Rows from block 7 of the encoder of a small masked spectrogram model, named by matrix and row number. Rows with one number belong to one neuron. Each number is 128 + 32 x the weight over its row's rms, rounded and kept within 0 to 255. All counts start at 0. Numbers have three digits each.
Before each neuron's rows are labels from the 100 clips, of 14976, where the neuron reaches its highest value: "strongest on" is what is common among them. Only what is clearly more common there than usual is listed. The data: simulated sounds of rotating machines with and without faults.
# fc1: MLP up (encoder.blocks.7.mlp.fc1.weight, 768x256), inputs 0-85
# fc2: MLP down (encoder.blocks.7.mlp.fc2.weight, 256x768, transposed), outputs 0-85

strongest on: thin (high-pass); gearbox
fc1.465:104146137184149093162125135120196186124107128075144173101115061141100176177143138141083151138113136117131112137110086107133118146109183105146091108135177137146137083191133186167144133181124116160140093133163104085145095105156061102102115159102145155160053156
fc2.465:147112114107143116112191113144186188116114101141151128131178130121176117172136072112126106149106143136142183154155145099136100136127135106097115126173098082186119129103096104094080134121093100100101100125161136087110131146101074098147215100145132190152169119

strongest on: gearbox; electric motor
fc1.679:158171062146081175138102130091170123100181113170130118077145111089149094122084151123109126169109165097101151082141168108104131115106115173117090135149159110190119113130091131163150152202094181067148038143164103200138098143094119143120061078129174148134120141
fc2.679:128115149135134137148078140070105080125166133138148161171147128068127146188142155141146140183102117161050078082116149095124188126135115193166113188190114091126156127078093174190111174131127161112166136110217081100125157134120100139129087124146198111079118117

strongest on: speed: slow; piston engine
fc1.437:138132138121162124161059163079120091131138203155136112055155069152196155109155179178178127141121111116120160111086119098153129149135133120131076164156129140179089141147146157157162135121105165170123055136111089157187118156142126094101096099096121126118150193
fc2.437:065118130171150155078202085192162125158134081153132097193128189076093147163073107068091153077134106123115090099152134126118099140096108102158192131116168108090160159154071128167131129115179102095120138100091142134127133128101159148153167126139097134151120121

strongest on: state: faulty; grinding; rattle; turbine
fc1.362:170136150163109113087143120083137116111138115124161165076102123119146159122115179195157117088162107197107136149137133150177128099122156132118115132173097142156035101107092120137083142150125167199097117118119105143170155110170131125120159180090049113089086121
fc2.362:133109143123102117170117136166129126109105181142133082171149170144125137148103065068102113217116136056117149105126136132110148126137155112132183114046135115115254117179140129123155135140127102108127087100129119149098142155093119150130069109144167080142139160

strongest on: compressor; piston engine
fc1.40:153077157162107000176144108156166151121127109192139112125131108143101086067128108098147114158102140157151134074129110139109139089169122125140093111128151115060163141122074095145159132097115139113229212125162151122146104135082080148149097107108114162130110134
fc2.40:118179088082177203102106137099110126120165162069136149156138126093152135138141137166102119061184113097097141161142135145174145183095151152136160153140118125156098095111173123129137110172118120151097059142102087144109124099153180099065143149130162102111145133

strongest on: speed: fast; compressor
fc1.370:172089125105104148125133139119136108053098101079147115121104119092150125135095113212130125132087175120123116128136090102143123161125150113107127151109094129137151107171160142160124091140131152125062135186112091096099145129115122156135132154090115126111183139
fc2.370:130116121134157072122146110078150169169152130173075102147119178117121133127071134031130125177176087122129110176160118163122121088158116133126112088097200112114142130106134104120108175110151095181157125088088093133116130169112143118088117073211129120176103107

strongest on: speed: slow; rattle; pump; machine: compressor
fc1.232:124142144111121124124092157099116121125122084063120138174147110105174141129113138070140153125062142141133130113142097127115137146103122146152137148075171147102110170143079109156097143215172160103111127124128138159150159250133104145130089154245052179150091103
fc2.232:141121143152159199108126116130131166171137152185157103096075141167077144125122135133080157132143117142128166061105188129130178137109144141138134127159090122126173103123122118106165109102085122166117153128104092116093080066111134170147125142100157111120155119

strongest on: state: faulty; conveyor; grinding; imbalance
fc1.691:103132073037135149083154164188132181125159062084139074159152168138115090090111203176126140105157128083145140105108105138123149121125136178129128143188142149135100115120143112130200146162139138098154104141126160106096129112199105076133129171122053091120107178
fc2.691:154110227200120082141143159093147135141160164138130150084113142061172151117126140131165111150089091069128149204089157101147158109127165115159164130118055111145159137137141125169063124137148175100076116136147073125163107094121152183107161093096166158089179128

strongest on: thin (high-pass); grinding; turbine; machine: gearbox
fc1.427:069161132128105072095156094185095125192127100078090147156118091124103166142125144060143173172120118066095163169106148140103152096116094098097068171082126160163151115117131073079150085124105116091215120177166115099140155178148060076119122160150197140154137155
fc2.427:140142138055132117162140122054146172121102120143143133161132132097071172150157117147050141087128136112116103088115150156144167095119157150111198145174128124095087123101153118060066124074178104125140149149085156100133132101143108111085090103161123108171163161

strongest on: speed: slow; conveyor; bearing knock
fc1.737:124178075126195112159120141142125119109088127123171168083134142096144116077156132123141104144085096119165167136082157200121182155128143124087028136109130087115137171153112158118099171174191153163110110087122090113173129170168076109134130111187133094131132182
fc2.737:123127178111093158100103090127199099133189095159152111142151085086119145091181103126143148135181133183102125185130114134071091099122130124155191152157101170088124129097098139112102120134101080078131107162151148102064175065149205168157147174111090091161104132

strongest on: state: faulty; squeal
fc1.548:171099152092120126111095162190135113139151125142131117118145128159136087121147096071113154183158153112119128149117094170134184182135096134138088096141118107099133114087109141123079104103141127086103111129087128094155174120081142142163145127099126199104165219
fc2.548:192082217085144139123150080132152145073153147101133127126134105149120137147137063118063117132196116111123128131188115114144131171117152106130128136101149164170101145128131120154114129117174134134115123103113193107147081150062131145147122132125166217134136173

strongest on: piston engine; compressor
fc1.353:102131126139151116143152113153096140159130134169101179126109093156091152121190144092058168143158149163110150078132127078110156114189135154100077066119138133098128085147094106160108179158103138142139151124127107112085085172111172172147136080150075113093127197
fc2.353:135133095132129174120081152105140144138164121138109185123123132080140076153100163157108134098071168171117145086123102100123132144118129075130126097136171102122099130136134138088132177165089127115046141163109133093146143129110155176165138083126136088089145150

strongest on: speeding up; electric motor
fc1.620:125164085125095164141118124129142148154142108148164113168133157028068134114130127202150189155162160158115163092106157117093130139080097132065114110120112128085110126106078097124043184163146115072083092197084140115131140146125118158157142094156161093124088165
fc2.620:145117107175109093141065096121149097103131105137131097097101162108111168041174145169153126183061157109183124084128132136098157137141073120144140110148109152138116150130152109180062163104102073070132121142112131140076150121198066165082087069136125175137157114

strongest on: gearbox; reverberation; text has "room"; text has "reverberant"
fc1.167:136118158170148117107114150143150105165108062118053118156103124108182093092111138130098182145148187152171177112214140163107123145068140110086059162133116123100093110093113106084154166160111147124115103124148148151146158053127099127131161085140154149168130086
fc2.167:059105168088118133170130051094156127170174164097092127137124110130044122177119106159136126064094161106119156148062192106150157131112078139175141125140120077151114088149110168147074124119139105098180131193099081079157140171144093089139128146191150151140076155

strongest on: gearbox; imbalance
fc1.680:172143109122163086132090112169090119192137124185138120143149082155078170160130096156107155120178106119121124144147074148129046113141170142121152167099159142191091113099108167136167136136104121163132133180109153148157077132146113111090123119104126102104084128
fc2.680:174160129123125090110092158166131112118124129177072096183134107132071148162119114146142057153097106107134157120138087143143111102175123176161122149067155116183125086118103167120157073151128081152144070153126177106112028153196107077130142095155134170126125135

strongest on: piston engine; bearing knock
fc1.37:133115104134128168153127145109139113104135117130138139087144124183128124119106136191124151153171135113104145128152144140142126161158088133089125146165145166116184107100156123130119137077020129107076082107133120108114098146091165160101154106169198165114171156
fc2.37:124115221125097149087171087132136075183192120129127114138123120049128139089161125072203111130099093115157124183110089136077146076099134117174147120128132104134100175144093149203088124184214115137118192139091166163134125118164140113135091161068066099123092100

strongest on: state: faulty; rattle; conveyor; grinding
fc1.616:156127076122090114119140155112142176220140098098131056077108115115099146142143137115093148096155090061083070116137111156098146092128139073131143125112125151105167155090113107202123157061109100089102149132084084177137158149134143123145119183091133129149147188
fc2.616:168085169157180108138075157046103106068130137112139116165121113085189094130096138191148075134130123143127155162156154096128102126153110143166110154119155146121114142093097148147152120178179122087096090155153129062078109154138104095109109121139104164108147115

strongest on: speeding up; gearbox
fc1.626:136091117174115133181107083158108103117165058160115063092055117164155090202126079088161142119112069094082128171169127103115154130082145121110066185143136131108203113187133120154082107175084146115140078144108190203157156156096168119121146116106135154177111168
fc2.626:142143073080170119124065101095134138052134179184134166163138093164114199060092177122129079153173124142157115153199087123135102063137141104133130119108152100118104132110107135138168097136098138159082126138109062096143156104098068145092126099102106136114068130

strongest on: reverberation; text has "reverberant"; electric motor
fc1.356:187109168149149132161107123111144167104093165132132194148126147126148117100113160151098155141166106146112132085155093157153096140208177152185056138234174125089160072136126125155156099140142125166142172180116133089083106093152047122107139155108146077137148105
fc2.356:103123058117094132095097152108131112135079113151138121112114120139123133134121080128142074112093153177136126138116129115126135143072131058047142112114062157166155160136115108063113088106102095113173146120114162061152125168107172117207130082198088113075104160

strongest on: speed: fast; pump
fc1.487:114092137143196073130103190065087112150139140131175134133140118167075109170132050214100095142185160136084143126137143128122112176121124107108099175107172118115135171104116122113130105107085133142117120129146130088125097058138121147111082089111146125135154131
fc2.487:092153119119067140182141133147126133170119115137149129124137149078145121117144044082169125158121151140136119146156151075130119126132128139140180096101121167111126067110120120138092086136155124115138083130192120138131140187139117114092167149100112176133168137

strongest on: reverberation; text has "room"; text has "reverberant"; gearbox
fc1.372:235110141113140097128138117125103147127145100186186154129186123159060113099143136130094133130139084133119098127193120192102121177126119173175128152124064090129131130120134137119183152145150152105082155120134105106131143153146141134146104088166108060130135149
fc2.372:089126142137100130138151155159111105158100167153103076109062124107149115104100138098174123118069158139118133114088151107170141096151100073058138088162145152113131093117135122090060164103126117127161068158122159163112174101061133141141148135135118153196089107

strongest on: speed: slow; conveyor; compressor
fc1.71:150115091118154154135083098101129093110149055140141123126174146112092135153125084111092195169129154135128144088196101128126152151123120162112145156054216118120134158129151119139154177114108170101156149118138133140144054104136087142131167118099097149118140147
fc2.71:112094192109170145094141146160171154191105129126117103112107123172102153135140122097121142162063109195154102172115124134131076098149112124165125119149083143091115137195062113166074098177161132101154112117151112128135133160113125136108115171104100099133096048

strongest on: gearbox; speed: slow
fc1.623:108224140174176136132079148152169124144111146133147100165063119093143156068171139137090115138161061138158104160130075123134141109088154092148076156137124133143111196199140047128113129124136127098170114135117093153078047130132120104116160160091114098084056141
fc2.623:134181109095181151143118181114156158130132081141161094149144146170156144080152102101155061093179128116182107129140089137161099113088102157059152149128090119157121104155147088173137146139167075131134125106174126167146094106113088221115147134104147111153113154

strongest on: piston engine; bearing knock
fc1.436:084131087160130113130164143161120130129113149143094098140120095125120221169162120127110135124100148159146106112109142096148104159129175114054113101163163181107130176150118140108119155139108130068152159121125139188124153152131086135101118144170157135042148139
fc2.436:137157094180133154132154096116083123126138114120141106141130105141098131113092146127109040169080120108089090149128122111173153145127160180150148110092082114173146114129140142146111137081160123153159137063123082190176103069150100147142163096151174111123098130

strongest on: speed: fast; pump
fc1.18:157176134184114138108109136125077143097182143086184136073187135074110087143132150171091134132133112113118180117169172118099129130069118118146097152117166119140119129139157147129069167108146147106086155135147153165238150118141075209103165037099086125118110188
fc2.18:099178101144101122129135149087156104109127081182143117161175141149127164087115112132143094150160129147142116109114172110151070066204056098120153119119144098089129145123164163099135093159179077158144069214126117109123136135093134148132130154151171159070109116

strongest on: speeding up; turbine
fc1.245:140113164110081150118139067085129131154127106172162128116066172122087061113145113159144083131123121129199100183142113129144124169157195094104178177128129108110117093181090132131121067051121103097118157147158123116184149119139113154087116140149132134181129128
fc2.245:119183122161109189094097093124146135113103119135108140131127166162097128120100082099153128094071051150121135094149146111075143113137088143082123121141171155163123062070119048140107127085042048167154139151102113138103136127139150136160086120145164096124141100

strongest on: gearbox
fc1.586:163047101168144116143097158095059133121141148109153117099108087127130154131114083132086143096142101129069162085116104124125128170087094138113093175186172136166085163106089150159104121107135162183118142073086124126129140128122137144145160143177090146099139104
fc2.586:150112126112142174114151127173146183165148147162141128142150073090177185167083102121122124092096114111132125149101129155178132114151069102122106164065167091132092148173078083048109150123088126119141183129161156132160174085115160137159154109088146125062110134

strongest on: state: faulty; conveyor; imbalance; grinding
fc1.612:113173155148102142143147177089129148121098146088168130076077106115158142179111144100113157164138106166167140120104146186137085083193140136148153154100126163126094121134110139123126141093092087194127136110164129070101087176079168006128091157122133196140109099
fc2.612:157122143116151112141131132114176155126156110142068143114156112167104132164161159210095171163125160091173154175095116148139160112122114167152087117177104086100140139147178125134140120132145156124130121149117190121163134125091133162146147136156150089142164142

strongest on: compressor; text has "speed"; speed: medium; state: normal
fc1.477:153122091108114157131126133136176113138119149164139110150110135167144168144146143079143197149136102113133146141077191154129137114191084181100137122140150107113156067109165123119116169114126135135178166112130149139122123097082117097144113132110171103137129141
fc2.477:106147156168091127094118055168164154156107106105189084089081125143148120082176115121065067146149141121105084177143086117068093088148165163178105163101113111115125223127116123188117153138146166127142099147131134123112132165111146175140084165133095067123114133

strongest on: compressor; speed: slow
fc1.81:069086155122125131093091083099089070114141136110106163089155115119111109155134136076081108167123128128148113146194113159119118105177116172100134106114187209154164139151142118179090088182088189116155132105087125101128168160160132087110117153103147078095128135
fc2.81:145141119130103180185073150095091140109131139133127049105144103100094101165231073138126165165108179078094113075104154128116124146130114110064111138093133156181080138162106100123155137109177151093094187133114177143076146148111097104156155111136145134092136155